Weights of a small self-supervised image encoder.
Model: 3.26M parameters, arch caformer, norm layernorm, widths [64, 128, 256].
Training: soap at rate 0.0015, 13600 steps, batches of 256.
Rows from block 4 of a small self-supervised image encoder, named by matrix and row number. Rows with one number belong to one neuron. Each number is 128 + 24 x the weight over its row's rms, rounded and kept within 0 to 255. All counts start at 0. Numbers have three digits each.
After each neuron's rows are labels from the 100 images, of 14848, where the neuron reaches its highest value: "peak on" is the class under the peak. Only what is clearly more common there than usual is listed. The data: patchworks of several textures. In brackets: how many of the 100.
# fc1: MLP up (model.blocks.4.mlp.fc1.weight, 512x128), inputs 0-127
# fc2: MLP down (model.blocks.4.mlp.fc2.weight, 128x512, transposed), outputs 0-127

fc1.219:133100117075100131111104147068136112160114186129148110125145134136166151113134112148131126159115135166118146096120110111149091119178141111167139146100122060138101143113147129096071125177148117149132079152166134118114123123104074143114127116138111133136169171134142103169137090158153086113128133171147111124133142107120152103103091124128151127127106114120120117126132136129149134125111
fc2.219:109086135144179162177164137162153111150141105108124163059143137144136128136134146126150125129100136116117163170132190108116158092088127128122143162123127144106092146108128091125123154123107114129174112123146114104148143144123126067118145155123123151125125113105155173124142140066148129137096138145103113145146119121151146127165162157118187091146125140134112139134121104130138121126092
peak on: cloudy (31)

fc1.497:110164127077172133127115141116148136124157120142149111132114160147117146143111190118128119096168098143142135133128150117088153158138149153144178109160113204140166117098116144103166170120101122139134111117097126129132163112157128143161137124145139145094120135120138105156101150109157171143157144116130115084124091124123168120125133070158140113139102123133075115146128135148096093136151
fc2.497:125115139123089153157119113177109150136131127075152065121127097123137116131146102117107149103112146159099131117125141128153105105176123138121121139117120122114098126141126121134129106175144117090078135164142164150170152107085108115090146122087113128099132095129126175129164107122123107102112136103179111145132131143152092126123141151113107122136156111084135141179170119125167115078097
peak on: plain (32)

fc1.196:128156158143112119146106096115120133103113150134124137123165102136121123099094072118097124138120146101115119103111120127136141087144103048132126127133110117126135133094133150130145107114114147135149162140143124078138082149142132133146100144124095092139140104145083146137105127122171122122100161141145152154151136097199080097096093135087139094176134144086146149096106158115121129138147
fc2.196:121107120146153146145088109131180128136137122112160126163145051158098123120160109092095129106134103099078107133136115180088146128161116181123157117139155129127117135154135113166144100140106132113136104143125117142138137126138087087122133121106119135159128120143074158179109115117115145090132124126121122105111113126086145117139095159185081120124092146099144100136150139135157131131148
peak on: speckled (43); veined (37)

fc1.211:144143125172125166160170137158150129136149108122115121111130115154116142119111099121133155142114109146146138073126138148105120143157082097112153098132158117132134119128103126152133077100133125086130115154163123078137126105170103104104124145123134159134115152088130071115173075156113116145147149120136122135126134086121095199137147151093123145116161144117117104142160116096134111160173
fc2.211:124107136116128072115130106109121119128128144116146127141160150112130144155163165146112171093137121092109119215117135142130145098102127142108123146105157126119127140137170145090151153117133135138151121104123137186152152127112106109153103107135095134087158091113105183132086146118141181104116115112126131158153131141131144083150145107141117105128170165110130139117148129153185139096100
peak on: striped (43)

fc1.449:124130112137117146165126118094072136112135121145107138131173101114168117126141132126121159133167150134099151129138126108170157118064134080156155142138090143124127150074107149096110132118114133097121123113154092129150117164183062141125145157077118116120131084102130080127144088138097149138137122117149100164122108128133086137119093103123118113127146132141079126148120132153157130131135
fc2.449:159153128088114103147132109135147102147103090128094149108132132148131130124146142137120122117138112134175106083081150123083138135170157153146126109127118107168175143121168134119140121139147121175142125128121165093145155123103174139173134169161113119132136190109166142114091161116120125107118124172095131125107131079128124148133146125122105170126090091144143087125112125115099172139112
peak on: cloudy (30)

fc1.221:132145128089144110123143126099105141115139176126136121151082154163138136152138080108155145126152110115125122139159160118120130132132142119105118125092123107123121144130122148076122118115118177098166137154147121157085112120136116093124111094143091137143161125141167093134144112114146120107141113107132156192132120148148164140149123138094099073089163170182130093141133134084184128156128
fc2.221:154080114137131164150107104115122148114081162111130132113165096131116108113142137130132125143123128153113143153128088134097120169136152143121167145172112095144049097133137123140115097095159128123165133145125127145142186100102152154090126127118157129149097136120108128092130137155158139122130121121103119101132128122134108112102132118098120130138190140114088188151135079169119109087122
peak on: rays (35); spiral (35)

fc1.28:106158140124112146160131124175127126139115158121108104167096129150110099111142094124114148135160087149126178159128160125131134128172115153104123109119093114120122123133109155137112147117144159134079071152140148121132113117146129134138112156091093147116166142141158100085142144175125148118142082124183142179145157149126143166139157131165126129111142135135107135127182098083154144144089
fc2.28:153117077154128152089125119125106138151147136099131143123150120158128157186113155102181100143107147144119128141134135101118168180108155093147125134172165102087132124109110114153119119117126144116169183151125145167118145144143130103095104104167155134100107139111098156157123120082096104143114157119106123104090133112135127121090093116085088107143136168121126111123094138146122111143141
peak on: honeycomb (32)

fc1.49:117088174137126125107129131158123164193174110113119100143140106141169158101117139124125123136114144121115121130161143113102139106133115110088111173138134148151171123131131165130118136108138126101126142112122138151151071097145139141132146089090121089175090099076133121145136093063177127108100140153109124158134103156092121160099132123150125118097120113121118105094125086104131133109117
fc2.49:156102146151158146110133126081099136089143120128151150115152145097123131134150123175117128141104124138122172123163147117129113135100117159144118132144145129144129137097125117134138110151086127169117112128162113086088144135188141185114133136180099141087171132143096113108100120150093132155128112103118136121105115083123121124093132167153151137112126154155141170169105191119166095119126
peak on: plain (43)

fc1.215:188123143119114189173131100164147124141127074110140099095115139108123145097135169140105115140097154112079097133135110118094174176116126121124107170127127135098124128158163146159122155138141142129127144139135141114112110147086110115133156120150136123123114120104099143136142143115132155073113143142143147116182087126123128158131085134142114102098167117114152105121146092141164154089161
fc2.215:127165147124134075115113132125085132136130159152129142159157155161135118185137142130152166096123109127138135100103132152118089102183121108119125103130142163146130165076095109154114104122124157138121129100104106118126159090178159114134117147098128144133136120148111122155111101119125120152146115130107131097089156096139135122162166136098122159163151116121145157099104152145058126146078
peak on: rays (36)

fc1.330:145140163112168086142139136100177137133158102124153126058153096141117120137130108132112122104169136131141145127155112094137132124149137133138126102138097152160145118133120128133138084185138120151120119158138107132156102096156134149076166089103136172137127134115159120107136125129117161115090126109177130166124163156117153105094084078137113108143137151135113079161119116104127159100114
fc2.330:111141138117104156113093095107131115106142097121163121162122139153149111105129150104128112138194139084138092092081183157146150140129174173124116107119124112139122145142149172096144180118094128135123150127096165107130161158080108136165107116117127106158109160151092135111159134147114131144150108117138096137106136092120103161132104118155112132122118085138170143120149155124156106141138
peak on: cloudy (30)

fc1.147:108121149143116081123097096140098127110125150132134141110107138130134140126148158134126142140100103111099120092192125125109134084149115127136173109124113150160081140121160079115096141153145125083128120094147130130139130115108124117123118129124165087124121153116111070165162085134091154123149102101164118196142115155164140138116148135143157113110163151127121093099174107128116149104093
fc2.147:129131103094145142076117156102150149112167119096115089133093141093124094162105122108121120149155120157112169141091106111112079144113131138135091146150130136110108075130144174113133143089140122118139108153124120111102139153179148123134125100126137107098168105172156122100137182090145083120129174133119182098095143150120122139119108134126143119138148113161132094174148127149130121132136
peak on: honeycomb (27)

fc1.483:139131145169108149158107117083150153136116099117134103099144138163162101133164142140130124169114098165171142127118109121110126128153112133098143157136150067084113127169106114106100124135107095095154163151131111144143102090090145134165146135125095127113146112103148158136129080146115110175128122142126108138138137134118116135129106107112135153101161159134121134171091072067101104120140
fc2.483:106075133144122146142137135147115136123154182134108129138120174125089144110107137151117127100125130125127086157134112128108135156158122123125098123107131170113160144072094122109152120122119138149128111122119135136108116133158127093159097139118145148096151126109149142166133144125143126118104114082092158170086132081110152117142088155106129068152114121084171125108127125190161134103075
peak on: striped (51); wood (26)

fc1.125:085142129144128126134117117109115174133093111119132093120103152131148105100114098135146127160080154128151086138136102105163130132161099097162111149138138138155183156145125151082122149117114112127157143116162163084128143093070168120107147130112112097119145122151120158124163091141118119129108125144113117152131120079168127095109136094169165130136129112144137176101158144109143154169151
fc2.125:104141120164113145116101117108128152150113156124156074117133133122084122124070112122115106097122102128111120175115106128108149108108079120114152129146135135062120139139103112155097081117091192161097125129111107128126116104154099124173088121093124153096120103131088130124155115087136136138119120135114124081167124099126143088127138117091114107114121143115096173115124125168104119147121
peak on: speckled (52); crosshatched (27)

fc1.188:131117171139089114114130152146138128125126141145103076117094117141088133122120109099108122118151148125092121129118114113125181151111137156125141110118118122145109120110099166151126079099093077121108178145141100133158174146088140132138179118135149115096086097149101112071109083129136120140119150160165129135112125160097130147130144112121114114089144103157139179152170124099101129123151
fc2.188:105126147146173119100127127146118152176102084129089136122151155120142102095110158104157141118113067124126131128145139180150077068146115144122145132140177117156130125133112135097119137133134137157121094124123161148118126160151098119110092120142174115142148135146107104134138122135100139108078104116119096118090112134105135127167104121122147106192121112124134111113094187174126104116131
peak on: plain (72)

fc1.109:136090141149080134121137109120164177164081147123145161142131108092104107111147106109137143148124125121124118147131162122163155137109094131123158121112149126122117144184132148159136117109106140118115141071105146146128089086150083084145146170088122128111190147123084112130076152132137114103126118154181123140145121093115165139096140127160103119109114128142148159119111106151111147132142
fc2.109:161111101156131153149137092173096141133178143134157108116113120126140091146103157167123118086098147150146114142140118137117083179103163184124097126115124113154150152149110089175147131126149145132153147131162095130159152146103128132112132129157120122124111095106114101107147136143160146098152171097154123093108098159142144162121135157129159127150115132116100144088090119107143115081105
peak on: honeycomb (49)

fc1.264:153132132111169107189140074080188141117109157128080158129130143138127120094118113100129130100113172109172146087126103138115177101129149117140092134150110142170150111149142166110149171134126073116119145126131151137139104156135151147132154096125105125153122146170108112152134117142134153138119132145164120105129109106124110130114126119129144070140153164130147129132100166131128155165158
fc2.264:124135130106120153099123171150066160155169115139158113118105135154152147126124117154150111132131100170092096156158133081139088181102138130115146149106168104099143154115123127148126087116135163188139117119150121133136141100109112113130118169184132176089143127105147123129096131121159140110146129111141151131134096145109123128115150102129100193124118142101105145122121118111090094111140
peak on: plain (33); veined (29)

fc1.469:082131160157126148155109096127125164106167143128109087153151116120154126099146129108136075153104164137123105109118127149147117139138138147119100141101156143144117149128102171156095116126099126122144112163123147181145107145075132124115195144127157105173134111145113174115134100129133110149139186143123117181150120109165089104154147171153115130123134102098105134125109133133146150139100
fc2.469:106133141094113122131147146134154139122158145173124096128143157139120149138135143144147144109129097148108098163120138124154140107140114138111139115177137125120167141114103111161146086148116138163099091071162157146127111148202093081126102148151100144128134126109058095122131161104102142149129087126083104145114124121119126113117102113132115091122131178110127146106104164147162158115146
peak on: speckled (56)

fc1.138:172147152125140075117128105138175060145144131135123141168108128119105112177119172126146144124145168113156065129123132115147118124140143151112127188101101130109126135143158113113147113140105099168122105126151132136094125143121142123056135089111171121140102151090105119135111156152158091124119087102138136098134120140121137118142129124146157117161134156135098128123145184151138119143128
fc2.138:093116132126147160146167114169120128140104165127115145074171115185142158154142172140166092113130091145113141134123161096144134113135160119104128089147143147117109157087112139120126125096145089120173134116100154139092148105108122154128126143164123165117088144111111136149080110104127138124129115125079110136127110083095162110123154159099143098100141135130146123118079110146130140091134
peak on: cloudy (46)

fc1.491:112166151154122133136138148162133179098104093096138137136083116120155148083070144113157151097114117109138106119104082117080135166150116147121130118087118109126154100153116170103162100155140111114097115110124132126121137151112134116103091188099156133101141092113109138175147171119139102107106131148127119093156119135092109120123169114139118147130156153114149150098135163118152123134115
fc2.491:164132139138131148152119114150124128135127152116130147149157107085082067140151091145108075147099146165123144099104143118139115118139109097134143130165142117119122115138113115125138146128138152150125199154097174120161105107142147107109130059159104113139123147131142138125132119144127119088154176168103156137112157151141100156150139061145107130129134118125085110100111102111149144150160
peak on: veined (37); plain (32)

fc1.372:131085124099133145096124167117123123154100114091153119145111113095133105124101106149162156173138134182123153096107122126132141102125134128086164154076127134146152130126106116115136140166111112111120176150116170164151111121130135123180125100135143128134083139122116094127110110112085148148139133163125122170154132119147111096085094099118112106085108126149135122070134140150116127133063
fc2.372:160127113117094145113129162103134136124184153133108153125075124108114152094131112102110127151138136111122135121089130126153118089092140120131147161154120134126144165153062116133146124116116135129091149105121162082147115111122154131130179129166112193111149157152079134101120152096153171108097110096100123183117136145133154150126117129132126155098167132145142142176112135123139102149133
peak on: plain (72)

fc1.15:093156168068106162149131129142126121130146065154120137103117133147129101118099150149175173142124127161102110104125147134133164145155133134146104132108134162141178117128132141110131116135114144146114128093152154094121100119070111096104162149156104148128123109125144184139149141116123160155118176131093137104149154167153168118119145101096146133133098145092103141139123141117102178114136
fc2.15:201099119160129121092109136150158140128106135148140123126121138085086106136125147065136142083157141143103173105138103133121153127092157138130110112132119143119118167155135146108127092088141142153142156147126084109087157121122174166142086113154134153160090119134119120100090106101158158123123125114126111120119135150139141089136127108130083149131127078133170160087138122132133117116108
peak on: plain (79)

fc1.85:109153059120110124131159148095116096124114131111124129138138131136142113128125151103105112132135110137099109095141145089097095137097147098120101158091139076119122109163159139098149114126063126148152140096103137166136142137140145093116177132149145080101117186106104142098096135128151146135132149130161133112176158112131077119109147126145139129134095114119108122125113129122200151123133
fc2.85:145098152142126132120120149148147149128099161143076123132157113109107160109141102143159146159131133109162123173186123140171103148108120127153146098129155171149136133106129145131090172140153138114141099132164089109139156155142143196134104119136125145181157127179163114147144122129130112164104135159128133124067122106140147156136117123133137141121183115118113103137136130113115075142151
peak on: plain (31)